A small image classifier, trained from scratch: activation relu, held-out accuracy 100%.
Rows from block 6 of a small image classifier, named by matrix and row number. Rows with one number belong to one channel. Each number is 500 + 25 x the weight over its row's rms, rounded and kept within 0 to 999. All counts start at 0. Numbers have three digits each. After the name is the row's rms in percent of the matrix's.
After each channel's rows are labels from the 100 images, of 14848, where the channel reaches its highest value: "top examples" is what is common among them. Only what is clearly more common there than usual is listed. The data: rendered dice on a table.
# convs0: first 3x3 conv (model.blocks.6.convs.0.weight, 112x112x3x3, each kernel summed), inputs 0-111
# convs1: second 3x3 conv (model.blocks.6.convs.1.weight, 112x112x3x3, transposed, each kernel summed), outputs 0-111

convs0.5 128:506481478537453497503500455480439478477496541507457503522497595484523533524539520529502503499494483508497497482460469473492479489475485506537503476492469488529492516501518455463529480478477502500492504508481513474469474483467473464466455497467462486476524501532483487478503457527500486542495511508502509489469487494501483514510505527465
convs1.5 136:496500495503465484484492488507495518512542485520492483507511495509528502495491518502515527544560537535549509499489492516509531510521474519548502534497487497504489526569481474476476478502481478475480480494485488566530527544557513545539551547511491526518503500505504495510510489512510511511526505545548475496488503547458492502524512535478
top examples: two on top; dice: three

convs0.52 095:477498493477484476493502494488493487532492495509467482501499559504519506506492500484519527499487488505493485489490491504530493488492488479495493536495506479465505454506520496476540571521489511501500519528510543491476475587463474448479447465480473454474506502499473528473490469434503498481506528488456481491490481489468483461545504491462
convs1.52 081:467498501498505500492485482506494484468470508476510517503519518485480508509503501504477529516496500499501495497508516502511520477490532480516511545498490517487505479513487490314499443479495452487496485495490445505504510552515506512515514516504500509506506540508503513506509512545508508502503512496514522511495514491524518503491515490507
top examples: six on top; total: 6

convs0.73 116:498534512507511508474484507512517473534490502474507534493538448500498475514507491512518498535536550511489490497523537547532557493549491477430502525555542494471540500496513518547457488511509500507506504514512479504519511531512529502464491507494528478520481481487519525502501514490501524448562520492537473493531490489499483530493477464484
convs1.73 070:485464468499474497495496495500489451464423476480493473462460470489466457479475468462480485468500439464478526472478486479476472489480465503487474496489493498520479462460482492455501492487499474487481482487506469503504519525503506498509510517513516499521468462476487479486477483442496454462454475516532513517513512491511520486511542493506
top examples: six on top; total: 6; dice: one

convs0.93 061:456438504474513512505502497505501497467523520528513488540452540502463529505524490524489500520491526517504520507524490431516508488522487511522500492411420499501443495506495501493505497499504496514519510472501519493503526476490495500525522496479496531509506538522489495500521517520494509536417509505458510488494511508509488478439494504505
convs1.93 064:511508476493486498483495507491547491488513488478498486458435476475440497484483474461481475485452449493463491497508469461477439487484487481477471475474468483510463457469481514437481493466503499485493467475513497525495502492499507534498516498504486521532481465492498492490476496477505447458439480500480491486498493492466485485495490476469
top examples: two on top; total: 2; dice: one

convs0.71 105:493542511546517501482497500512504473518503523470467528524541459492511451519517496525503500529541538511495457495494533554534541484532504455480504529549551503417536501511520508525460520505511499513512512515520514481511494513498515498486498502496524486503506471510485526479511489459479523473566515478519472498515491485487493476478477465488
convs1.71 086:482480495483503497494494497509421452438439489468481484466471489477475468484479475475523459468483440478491470478465494485485482463458462461477483491500508500482498447456489465487486508498476495499492489485484496521505503514524530507514508512506511494500475500486489483494472480464481460474461487505532532512488510507553510509487526506533
top examples: five on top; total: 5; dice: one

convs0.91 045:442443480466501487498488470507488444457496516518502530538490526495517532503502506503473482540507514481491518484484490479497484468520486465495489503459465496489455479500514492514480473495477528506458500499440504505488531443503498516515512463490511538511493530507459480469506511507485491536427493474457506449498504474461486470478496491499
convs1.91 054:532516476482489485476512495503544479453507489472490489480444503478445496472507472482502483480453420503477484491500466456496472482488483507487454490440488484494454461487475512408473483493502529479512466487500513515481509480506502532476499492520513507506508484491495532492506496506502492462459488485488491501490507498465466471488498489466
top examples: dice: one

convs0.42 161:493436494472475467476497470478513479472473502528528485503442520521485527484514523495493512502464476479491507520522484443505510497512507497503489513405433503513440524513502522502501513517507517504517495495509518516500485485483461478502488495495481499457498530491518519517507532559521505485430493488454478490488478495507487463498484527498
convs1.42 126:495507494519502505507499495498536506522511461483490467464461487480481504456459454472485497486439450478483497501514465482479459484495494485473478463483471470507479457474477503482493498492505487481505453472521484518528537538513511524534540536520526544542455486456504449498465505492505463452460457498501502500516505498493490507493510504494
top examples: one on top; dice: three; total: 4; total: 3

convs0.47 090:514479504481477479493492499466463509483479487506470505483495559479508492495462512502483515518433476483455533475476478518510499484475483506503482522493500475483503502493515478512522497503480473490491483519500518494492459556450459449463460480480468454465491477487463526469480453430494477507507498488491498489475469512499481480549492483457
convs1.47 084:458478502486461473476493477498513473483483501471529507499514514439451512500506480492486537511462554495498499501500490520510525493489514498531498517499500521495505496527458500443497459519501480461485453504480464511530527591527525539509527533527511520530494518494517501509513526519509520452520503537541505496485507508468507482500534530461
top examples: six on top

convs0.102 068:464463507527466499489493500505475548523479487496481506490501480489513478488501500499531495524496458489503482483438491488491483470460490464538514515483514491464513495486468458488502439492490483449456453489444470491484496494489480470490493488480457492496437494454479484491467477470479458469520442486505495495476466490500475515508484497478
convs1.102 055:526520501477504511465492500521483474489501496473479522502518511496490491488510484500520489510554526529480469489479520524536551484493511466513514618529521527432504504525508477463486497508469542508495492552482551522491477525508534492452498500481524489481503500489479538479509485518477528481521511506523515519449515485510492493488483490495
top examples: six on top; dice: three

convs0.82 093:515503517442509511488473503525488496552472477469486539514525455460523426523481500520512486511522555500480495495484510538535516479486498502446489468537522493445520468490512506555501508523512526500508494546515494489502524462490518528456483488492527450513473496527513538499501503503503506471532496479527481518504501468518479518519489475481
convs1.82 094:510491479505468493515512522502518528521500477496518474469469489510481490475473480476453478448511453463460514490499471469467467513458460481491466459475481477523473452462480521470546509535537517486559474481535469505505502518511498474496498504510482487514463482474496465492467498464528464463473468516527501493476490518476490513508529509488
top examples: dice: one; three on top; total: 3

convs0.55 062:445494469538484483485478510497466488515472497486466537459497485487532473513496472482498506497482469501456494481474489515522508485465487467519491539506495487484504487491497478490493498477491474478474490513480483505500482558474493481462435481471478445482459460475471490478464450479479475461513486481494478493490475482456468486477491453455
convs1.55 062:456495503504480484493500507521517504485458490496509500493518529505449521487480464471462523476466555462481486480495499515494547469453520454509501496516520519496519457490481490479513455499515491482545465533539447456508490570496513504489479491482505510506467540493530489513495518528517516454537501511522497512477499487557531493471505507511
top examples: six on top; total: 7

convs0.64 091:487519487416496484500493491491489473478462493511503536498544520507539527493500533514485491534424498507493516498470537546537503512540506516465467540543539502506530551501495485506462464477479479503466497500481474499479485462468482468501457472484499501507516477494495485494503501494496496496528496488453493470504488484471497469553497487474
convs1.64 089:502400530501515510508508506501461462429431492491493479487483497497510476498482497494549489512433498514499485502500488496488499486472471487487495498518506488468497488466486484513495473506488488492482488491468535534529538510512513532522527526540527526524494510488501472496483503503495472495478491523493556507532501511518526524531560546495
top examples: five on top; total: 5; dice: one

convs0.12 133:452443504471489436450455454484518471494447491542524510496488507502505515506479479462466511478487492481499513510519497509490491476521488513505485502490501492522473483499489519532528494519508514479497486514504505485503493503483501527521506436468518495464469523514524483521483524507533502463471493455533453498506489487483493403528481493478
convs1.12 138:509510503516505493500499502498518502512501468476477460451456476463454485467473446453494495481446453475485480498498488476471452483491481480493486504462473478505479473482489486456488524482495492491501470483508483535510524531517510529532543562517529531528473480467483463481454486491486467470451469500533507500508502508507501517491514522496
top examples: dice: one; two on top; total: 2

convs0.19 164:508412517511499517497486536509504498532526477543510444488487548508522547505458524477537516515563532518492535503495425499493473529457521521509495462503464494500431477517510488508529468509492517492492507509489485497494508496480519506462487489503517469529502502501507492508493504427523494494476529505513493508501498501491496504521522496481
convs1.19 153:511515520498502511509502501514492503495506462471480446444476476471476475470436463444505466492519517493486480480481474488478500481480474494466482431496490457477485486470497486514494502551490534500500500496482529542509544509514521517507516501517498505497461474472473442471457480467487455447492460491501498481485484494493477502500482482501
top examples: two on top; total: 2; dice: one

convs0.29 089:495472506441503499504502500493486499478496507487484501536451501503462483476520496527497492491481502500492495497509497443511511490513491490486483502369430511477457491495499495480473487487489485504508501478493510502489487449502480480508484506519462512491510499513485508483516507503487509500410498475426502499488481501524485493460493507508
convs1.29 083:501507492504501494512499503488533512508510444479497454485457486480465501450464476470483484479451442469467489495506469476472460486485498479487482509465484482498483470483469507448477490474491470471493464477512478536537516515506524535507519512520533534546470486445499459498459500501502460459448460504494504495498505487504512493495505497487
top examples: one on top; total: 2; total: 1; total: 3

convs0.58 097:536470507446507512507520498506500510493517529488509518558475511517492496486527530523542505517495500498496486525538490458518505506496490509486508483430450514476438494511532530497508560519522510520545514498540547525510510498517495502521527531499495522502525544528512535519533521530502522522438518503451511491491518516545499509495512501533
convs1.58 103:487494498496494495486497488477566490494495482510504490486477466493493518474486488477457494492482483476481514502520448484500463502532495513467450457470474445537469478476463526472489483457518468470506468487528455505496489478487506523485502479518496516533470454473509476493478509494521461477449480508468466483547479489468498462530519474463
top examples: dice: one; three on top; total: 3; total: 2

convs0.27 092:512489465555480490497503494520529513483519490514532500488498382516500466501488464508461481486516486493504509494516500506489519520509474516483530411505525497537519512485496524532494479503512502493489500516525478498516525430510494519498525517523504506551483475491524457518501529522514490454498459513506520527505511504510501506449503484503
convs1.27 124:506522508483513501485490478510479489522501503475482513514502513487496494500515499517523482502514474508507457483480518500509487463465472440507521557510515524449526511544520464487469539507479534513499506506483547529512464520520521515513533516439514487469521501495483528490508486513480518509493503470553531530429532482557525525478449498535
top examples: dice: one; four on top; total: 4

convs0.44 080:479401479464503484491490462504471448493453515498474494526460508512512464506500507494515484527501509500506475501497500488482476469462474475482486434463471496481461511494498502501501512500507508503523501480510543501475501416492483512500491474475497498442512506526490492491502501508503506514447492503475464475485501495470504437504503463497
convs1.44 070:483486504501486487515494518489541491494502461489495465433465502478487511456470480456466491484503459478457489498506451481459484479490524487486492501479481472495465474489472504489494448499506458477494444473505453518517527499500509514485491500524538530559465506466512431501466514506514472455462471506485504500510488492483506487504498486469
top examples: two on top

convs0.32 062:475485499517496479488474514490489498507484485509466485484497476505494493501495468498491476471497487504493492486443498506488492493461502456519511490511527494505525465498488472485472485482493482489458490497469459487496486443474484485493476462491466465495448474475478430486477463495496479452503462473492484522488481465470483478390476491479
convs1.32 054:485495497466514513493480468514465453424428500482489494486494516473450499508492478478502479484531507492496481468481507496494521482458512484503492576501493521459493467514506456515475495520444542511489508537451512497495492524479545505484478490476502479460503527510497519489494483532477499489484508496522517535471531492547527514466510503510
top examples: four on top; dice: three; one on top

convs0.75 085:498498484505491506478502508514525527525535520530552535509505525537519527520540539515537527518527543496491514535542523492496517485531506491477518511519500499533503520524465539531515518524531512482527467483538494502503537505504513500479529527474501501548475569500554525546510540532530508496512507526529509485498494501501492560456492474494
convs1.75 069:462475467509475486458495490500540448470465484517491484492481444492479490486486478483457493466509448466480523486485472489494483483560473521479472487473484493535479440489484521445461509463492488484461472490502479488487499515488519498504494491491505504509482432484493477492483484432518486488486486501516486512547504521503522490511524473517
top examples: four on top; total: 4; dice: one

convs0.54 079:474480505491498472472482490483506452505471485508499504486508468469493476479476460475498503491529528490475482480510498504546514492561496460489483522490503488440496472494471522499476502512494483467494487510504512506502496545480502494498483430451498474496509477458478504476478485436479499443500509480475472485509478479488487410487492470467
convs1.54 063:455465464507461470505501494482518508482483495474516486483486510477415520491482475469459503462445472463446483495500489489502485488434514474489470491487492493507478467465479516416507467514518494465510465509534466480495503538477482500473507500502511515525477517492512492511485509505516486462492488520522493499483512486497502474507513496445
top examples: six on top; total: 6; dice: one

convs0.18 117:502448462586494515484478555496509511506537507518518483502470529502535519508504520521517511501554517505505529495502487458450450507458491467541530478503449514475443535526520497484505459516527508484504487476494502471484499491513491476495511515495506488520508531495515484519498518493511486535423511525491517479489505529487494526515505525511
convs1.18 116:507514503491501513509507500515467507520524482469476481471454488487494475482481480478513448507542504499485463457460494474483487466473464473480497475485476500453488500472518467493478531563481536510493520498481553544525524517529525516533560530499484500483485481481466475475478478465484459476471477487486490481451501482497474494500462472506
top examples: dice: one; one on top; total: 1

convs0.7 114:485514495534487495485499488479492505520493497492485534503528477494493431513498463524474478476499445483474489478478514531509521468499460468506503367540535498466527509467480487500511475481504489490489478496492481504502488460497497500494487505513502487491460475471498430491491493520489481466539477478508480499499492474485487503489471485480
convs1.7 093:486483507502504500495501496516503450426425482512500482461473508482470516491481465457489514482513466472477499501507492476476498475467452451502491416523508503497505491495504492513465489486483475505477495509472484500502486527501545508509494524452496495510473511491507471510487496494498472454481483518547510531447516509551527527480513522521
top examples: four on top; total: 4; dice: one

convs0.101 096:499467498438484486497501479486494462482460488499488471514445499508491483470499511507501489501475487500499484495508482457509499508510483510476472457380441495498442488495498495487477484481498497499509507482494507511486488447499480470508477468509450505441508503502490490487501511517501500477429487469459476488486486490508490470505495503507
convs1.101 088:492518504500510498503497497489533519503515438473490457473448497478467498449466480463500486481454440481486488497512478479493472485484501479486504528472483483491486496489467500440479504480492469478496443468508480540538518514507519541514526526504540535537468494451494473499458496509502471450441469506495511507503506484515507501495497501496
top examples: three on top; total: 3

convs0.34 133:485488559475506498499511514476492534512494497526487478501502529492443514521497499514530496486513490515527503487460500520504496503477500513522510389499526521524514462510486457468458450505479489490488494480475484496492478445485484485484489456483480472486501492506478415492505465506516504473513485468517473514496476473514493461492497537490
convs1.34 130:522490498459495510491508495516485466473468479464459472463481465428450464487477460472506474496528535504491469472475488490486505502485472490491479431517495496492483421489519491521491480531485553511487516506479554536508517522524520519537520532507481492492479481492481478473483464460478471492500479520501493502493505509477508482478509501489
top examples: one on top; two on top; total: 3; total: 4

convs0.68 077:475535493454504490489494490492502479497481509505496533517539449512515525508513511513495496529478472513491491490466512531529523502549517492449501548525540501505534563509502483493464480484471463505449502500473448492480467483476489466496467476475497475472502458494493495484501482475499507474544506473451475497509474458471485459474482451480
convs1.68 074:504427496496512517489498498519434470432441495478488486478477503486497472496489478465538457488505480495494476488497490486490501482447471480487502486530527504467504470448481470502480481495475475502485489497467523509502537515524528501507509509541504517515481510493500473489491487471486472471470497518506573510491517508544527526488558522516
top examples: five on top; total: 5; dice: one

convs0.0 180:490530499501503492502512460493477522477502519483479526522522466493498448526519474526466475485438480487522484483474521524520522500496431507510520359537534507483539522473511480505498491498492494511496491499495502498513490453486493508494501499486497495485492488514498427496514475519484501476527495487505490481492514483496492496513474474495
convs1.0 237:493497527501524540502515501531499479462442486475479490483495484470454485489480469484481479476445507489481476491500501504498501485479466466493504420536522505494524505471525481507467510451471451519473514514462535528517493513528559513525521526466509501497476479484483483487486487464483481468500476516533527508469536507539520517486521519538
top examples: four on top; total: 4; dice: one

convs0.31 112:491512466491493471495486465467493502493485484523507523490503508527495506494508508522524492525472439513522502504484538503501500458489486449498512458514514489528517507482487485481498531475519511509498490517498472479482481368472469490449489476452463490482487506486509506512491499581506479495532478497488496501479507470486498521468495522489
convs1.31 102:483491510498503488498483503510533487511485474479483489487519486470467503484482454491487502485478528483489482496505496530494541479504509513503518509521521525500506492515500483520488496491485486516483487511473484531561495540514536558557527564511583520525463486477487460489497498517490506465532490535522510554524536492538561511503517551520
top examples: one on top; total: 2; total: 3

convs0.90 081:516465513526476494500485511508480487523532501496486531478477480518543468508494520497532505559551536530519515497490492481492461476469460469481517470510492489495485575494478470498493469491488511478472491479488457511516521486498486510465484503523494468548490525503509493530495500579499482499420487520470513500492488495488530548512513469489
convs1.90 083:524497501503495507493521508499481513525540504502495521513487450490456488486518505504446449472508476476474498450459479476487439474524484513502481484462496504481459499478506499452531511520528508501501512501502511478533536533532514501491527486524537508501511448492496522492498484401514492512453488505482460516504508493481501461522492453490
top examples: dice: one; two on top; total: 2; total: 1

convs0.40 086:481468506437489482495497487489499473490480508508487500532462500504474493475513495508488494501472497502493488501506487464509509496525485495488487513360443499491432486503496496477481480488488491496501504481495511493485487492496469480517499465505473508471503502505483500481504499504490506492403498482425483487501491499498473463496493505500
convs1.40 086:499515496500498501506503503484538507500508460480489453473452493484461501447464474465488492469447438482477491496506483471488465473475499477489485522464483486494477472479469497437474492473496468472494457471511483535536515511506520535518525523513538534544477487456501474496454500502501466457449464501502514499506506486506505502491498500493
top examples: one on top; total: 1; total: 2

convs0.49 100:493457507440497500506511504496485503480492515489488505548458509498482503491523498513495491485483505497500489493498490426509508494502493505492492526352408503485455494501506497495483499492483481502514503484494521508489496511495490486519494503506482523499506503508480499482518490497482508504413500486452508497493501503515482487469499492503
convs1.49 082:494500473501489495499501505490541508503516475501510458469427494490475504476466483476474490479477461470462502491507461464466427495483481483480464475465475480508463467469470514451509467489506488475507450468526480524519496508498508529506515512523508522543477500476506443509475512487515444468445479513479493494506495502487498496494505479476
top examples: one on top; dice: three

convs0.110 111:494501504546497509486513466500458514488518468461454491518485471467482441513475496514517452494511471461532457462449485521446484464479458474507476444506498492481496491480503466467480499512480515508513481464499514468497512470485514513485516508479518490520475518467470478478474459517458467482511464501526508510468485480526495523497454487497
convs1.110 135:514542523473536507481520491534483461506458485492475489473481475490498478487494512481516502514521495505478496492490520494486494480523517488518501545492511539454515528530541491507516575484501546539492531528521585481484502481502524483449511472499547503487515458492476507478500470439477498511490489511520507517488515485518535504534469522526
top examples: one on top; total: 1; dice: one

convs0.24 081:486446450501491504494498489475517453454495483528530500496472505531470543468500525521479496520519494502493556511521495437477480514523502494490466497448433492516467496475501516471459459497506493475488487476506484499480502439517505472513513504511489504538523490493522512510500530481518488540433461511496500483509476503463499526461512507506
convs1.24 095:506521519486514501510496495514484505503501479449466477473470501461463476480482465478528468485469459499495444477487503485487495461431480439499500521482492490457493503488504461480456523498465501499484488474448525551523502512525527537508525525488530505487492493479470486474483480502465483469483485505543534514457515495531496508474472520521
top examples: dice: one; total: 2; total: 1

convs0.99 147:505461506437486504498518502490503509479486509498504485538453517518466506480529519520506507483481491492498504511522486431506494510505513508496492488377414519505441481497509514487480492485494491502512504482508508517485481482500484475499472501524465507486509496510500508502518516504503503502416503478442508507494476505536496504484507518509
convs1.99 124:496513500498510506502498497497531521514518441486492453460452486472471499449458471460486489476460460476475487497511470473467465489486491480467479489476480472498485460483474498483490500485498484478505461468519484527526515510511531531516519514511522526540458491446489459495453495500500451456439451514493507503514505485501511491497512486496
top examples: three on top; total: 3; dice: one

convs0.108 159:494420473496486507499498512500490496472497510509503483530445549498489536500524539523509502520473501515523510512500489449481459491480500499534522508457404510505383499521507495510502494512509513511511493489494496484502507475463494489493498494470485498506519536510512513519512514519511490531426500510497494481471495493496496501492493502511
convs1.108 127:509501499528497512516501500506527513519522457489486437454463475472481493462436453447480485490523512492477502486497479480465489487494467501478476472481469466506480481475489490484495491504491495497495477484500487530543514539524520533534543536521511537522455479467485453485448487477500445466474456518523501493513498513489497515499513517492
top examples: two on top; total: 2

convs0.83 071:509520535465527530486509511514458513526507519436449524533505476452498456498501537526538489505543525527524470474469523508535491478504521497498510501504512524472514474479508474484487518504506511497484517492496519500489501504483531502490480471514515462524528487535463523459511473484454528496497512459460520553537511474515530501484487437531
convs1.83 063:505507486503531492490507507509491483472483476521507477493491537520541522478481535477551519522505485484537501506506476456469453496466542473471474455495516489471471449492503507505518473491500507512489498498482484514479488423512524493479471474511495504497490580513536505533493545567526533525479490490478500513483485469524506468483524470500
top examples: five on top; total: 5; dice: one

convs0.74 093:532497494509493505501512494510519515508534521526539537527497584535542551507530536510524534553503503492517511543543499493500499499498510500512512514501502509535502533531494528502520514535530523497542492496537516500497518509498506497500497511500501515523507595501546531552502546544520507530476504517533525500491504522511500529471503506508
convs1.74 075:460494486504493480446492452492548482492483505535472496515513443490497514505499493509482487510493460493526535473472494486505494495538462505479460484469454472536468455507485512414469504458490458493445487474502474515488500482508492522510509495504499508509512455525475492472518487465535520539501508509487476502536487535467482498511503470509
top examples: six on top; dice: one; total: 6

convs0.57 083:498500507518479493488479461476507475494497465518520506493526528509537515472461505480484489529499503498485525492482485529518501513552501515443488551520518496503523489505454494512479431484504468466453462488492442493485502500480491483494479488505508475512472475473521494504480509432511487491493474487411494498498500474472493480563487491471
convs1.57 104:463432508512507504510499512501454508477466498518511488483478494507498495494495505483462451483513432477490559460458494464500478509526505556479495477466482493505477542476487493438481474472498441489485516488476463497504513506512515513497514488541516525510497492492494475485495487479506483489477493491464545531530502506502554510550524506508
top examples: one on top; total: 1; dice: one

convs0.6 109:493465472444503519517519498478486502454488520505490501543470541519469506477531517533517503509489489516522517515510506440505479506475488478515473463431421516486441481474520505479499476491504494505526513480511501497490513447493502468494508483506491502506531542519511498521531523527519496540421500493463508509486491486517498505471509514522
convs1.6 118:499505504505498507514500502500527511514519446491494437441451484477472499450435463444478486477489470474466493494501471471467468491487500492476489489476470479507478476489482501481487489496493480477493464478499473521534522516509524533517510514520525532531464483457493447491450499491501448457456453511503505505504507495496506502504513493495
top examples: five on top; dice: three; one on top

convs0.86 136:485489470530502488508488491476484479485501523498496532545489490527573482500536525512525520523526477514520498507482525469514467476484479449515514432502482505479486569489501475460512505488518484494515496488487494470492497454500463491463506503486491482491497545506515509519507507572504484510436493493433495494488507497491497517562499509507
convs1.86 112:497479472529490489515506518477528517538549466500501476482470496502538510463478506495477500505564486494491504492502465472488454498499484482487498486456474482505476532503494493471512504552516496489512493491511493524549505555524513543572545541514517536521468488457495448498480510480516479491444464492484521530476509505499527521522495519502
top examples: one on top; total: 1; dice: one

convs0.95 050:502509485491510481504510508511504491476466506516497516487534511524506495520494495509503483499518507508489529492478514515481475495510478471481468503566560482500534478482501495513485536490516502502511513510509495486541514433478497531479484479471504526516471485470495450488493493497500475471531472514495491474484500507419472481379504481461
convs1.95 061:481505495466508493473480472505451420443451495487478500503481505494510482502502516489482499496506478486498478478481509483493495464464475450492483509489490505489492448497523454490470534474471523507487501521476512487489450520496520495499476488447490484467497510503502519495493486496476492504464499478549497525477508511601537506489498515546
top examples: four on top; total: 4; dice: one

convs0.16 075:511436479527486497468477513501522507517491492505528499484467461519516513487483515500468502531559485511512544497518499480522514508472498485519524427446450511512463477474511516492499455506502515469461483522498470491511515460520509510541524515511502500563505505499528501525495534461521478486450464531517487510505492515489523533551513504507
convs1.16 084:517526513479516507483503502508462493506487486443465525536522501480475471493523496531525454489501493506502451477459509505494508464464488460498498554516520503427515503502521467504449534511467523509485505487461559553518493504524518528504533522493528504480511493484468503474500472489469528496530493491532521510446508494528498498487462515532
top examples: one on top; total: 1; dice: one

convs0.77 066:518461459474486492489479488495520516455497475520531493470461499498488544476464483455470493500494521482487554509523475474483459502496483530484483427456470497554467487482475528511502482509514525475495484492529500486475495429464492499485482476480488493511487520504526489523494530488526481511448470485435515489488502506479497483506516481480
convs1.77 068:460521481487489500481509481478546484479481480516508489494489520505508520479486513505502477485500489477502525505503466456482453521532533506492442461452475490525455478496476532508518456445512450470475503486495506477475472451498513495476473481490499472529479514484516488492484512525522500456437484523481477508531486502469502450508514459454
top examples: two on top; one on top; total: 3

convs0.72 155:488543526524524496490494510494495462491488526481463530536547465495502483505522498538506491507491509507498457495492537548539538497533515449473509548545563529445547537523522501515450529510499499520511521509509528484491484505496505475486489478497514478474514478506476514483522484498466529496543518472468462494523493485512499462492479461495
convs1.72 143:493458518489524508503488489506414469424440491470474488483488479473476471491484478487517473484477482490488475487473499504491503487472482492493513502528517502486521494481487432511474473484437477495469486495448492524521524518531533514520520522524518508511483488485481485479482476476462483481484485522528547515504524508534525518506534515515
top examples: five on top; total: 5; dice: one

convs0.28 088:471485551503503486492487515479485497515484506523462460482504521489468518522484511487540495493501475521522497492453506522475478500444512493526480425502529497520512453512496455470470491502496505492506497486468495480489479423479470493472482458475473468479501490521488432503501466535519491499506479465515460520485477471483485457474485525491
convs1.28 076:531500503472503512492509488508452421424455501472462485475474481472479467496489489476507462509542544523523486469460497484491503499476503496491472497518495517461493469488518480529493490536477567510475530527463581528489513514502545515513520505517482505483491498504489499487487478477480475509476495503500527514474520509513517505496520509508
top examples: one on top; two on top; dice: three; total: 4

convs0.109 092:508489507499488508504507493503467500496506476465474484515459451491481412484501490520488470498501468497504495480469509476476479480415455455499506389485480490451495450475493488493475483488518508498497497502499496507504501455513498479498491518497485492504493518489507491502495490530483470497451463485490499531483478494513505532462489509507
convs1.109 050:508512490482504500508502518518505480466474487467475486480472505476484483482487477475499471493498449462464471472496478462507521462428518460509486573482498522439475484504479484448462480496476485503468477514470517523493523522518543537480497509552535514526492498480486466480503483509477494468506492510516539513460516491539516496483514515509
top examples: four on top; total: 4

convs0.85 091:500472488456492510493503505517507522539497492529513516468495502474492484510469497495471501497541562511516516466496508530479483472482476483538493468526511490511503423496482500522489448478490528480466488505491464497515517504464525534501496442448538507496467477498488449489475497489484475437506488435542500498505490476483488490464472503485
convs1.85 091:516526482481487493498504495497517509523493484460482479482482492477428487485490508477512486469486464479473462482492492480479483529475464467505469463465468489515469387457517490462528541543511532508541489502532500500470482520503488484491477494457481479496478487486491467495487480474483480499494478487539497493470490514496468495470523506497
top examples: four on top; total: 4; dice: one

convs0.43 069:470473493493494496499484537507490542527452481462471558517466479482523437482486538499524506526483466508500504483475497488500467471422493479577495482482483499497486475500487500496495526489529506511504497486525520501497493431501492492493464486454480490482469515503496501498477481481485459477429477517476494507492492494490508481457518492491
convs1.43 059:487478495515511498503484524513515504494464482491494493469527501469462507480482472468452500452464507441439491486502474493500530470431515444510497506488497503470487462473488488441494456499501446501507473512495465478504523542485520515500482505534527523530452505485505456499483500520501524462559484504513509529477506492518511518493504496495
top examples: four on top; dice: three; total: 8

convs0.103 062:464491502517490464484466509495490510505475478496468492493511465502505493506492477486495482508492452503506500463438489519480479492476499449508498538525536490481537488493477455483493478480488472478473480503467450469499495504463466477484482450501475481499454494469476474484454448476481462483506461485476467520477485474470465466454478491462
convs1.103 071:467505501460521497490479464509449453417461506481480505496505523508496507500506500495527483496532515508509475470482519509507515484487512473488496562514501517452496497528519459527470515498436525519468501527454528522491459531514544508505490507471497483463502518500485530478499482541462513515494512504522529525468518492538531512459491503531
top examples: five on top; dice: three; total: 10

convs0.66 074:488524500460511494478494513519514472506462501497488501509522481511495516513495508517466496494523500515465518468461510529514513495529518499468479552540537497490537490512516472513476451485487486495460509506487475463501500491476505501459467472489503482478510438507486476478498479421491500503535504473493460488511485459454488415484465460476
convs1.66 084:495464499483513515499498489507418452438464493468473480478476499473484469495492480476514466491539446492503443465457493471485485482452486470493475473486485509473478440459499457481478512501459508508478494489460516506498504511522527498509498503522484503480485502489495484479481482486472469479461490498518527516495505514535521520471529515527
top examples: five on top; total: 5; dice: one

convs0.104 112:488474498504497508500492497513473505514484475468479511503474429477494415501478481515503481528489455504500502482473511493481496467433455458500535400504492483468498474465499481493504476497505509500485477505485479491507504422503487500482506512491495495511475512489500483494482485547482466497477452506494486520469492477514498533512499515490
convs1.104 056:531497499509503498488502514521497484476494474475489476474477519476487495476472482479489490491527467489465474483498485473486493462417520450526506593484500519427497504528490483453490475500487508494484481509477510518492502544512529511470506517539548498511498507487490468499499500506497507473515498502542515514414515499528512516488495528510
top examples: four on top; total: 4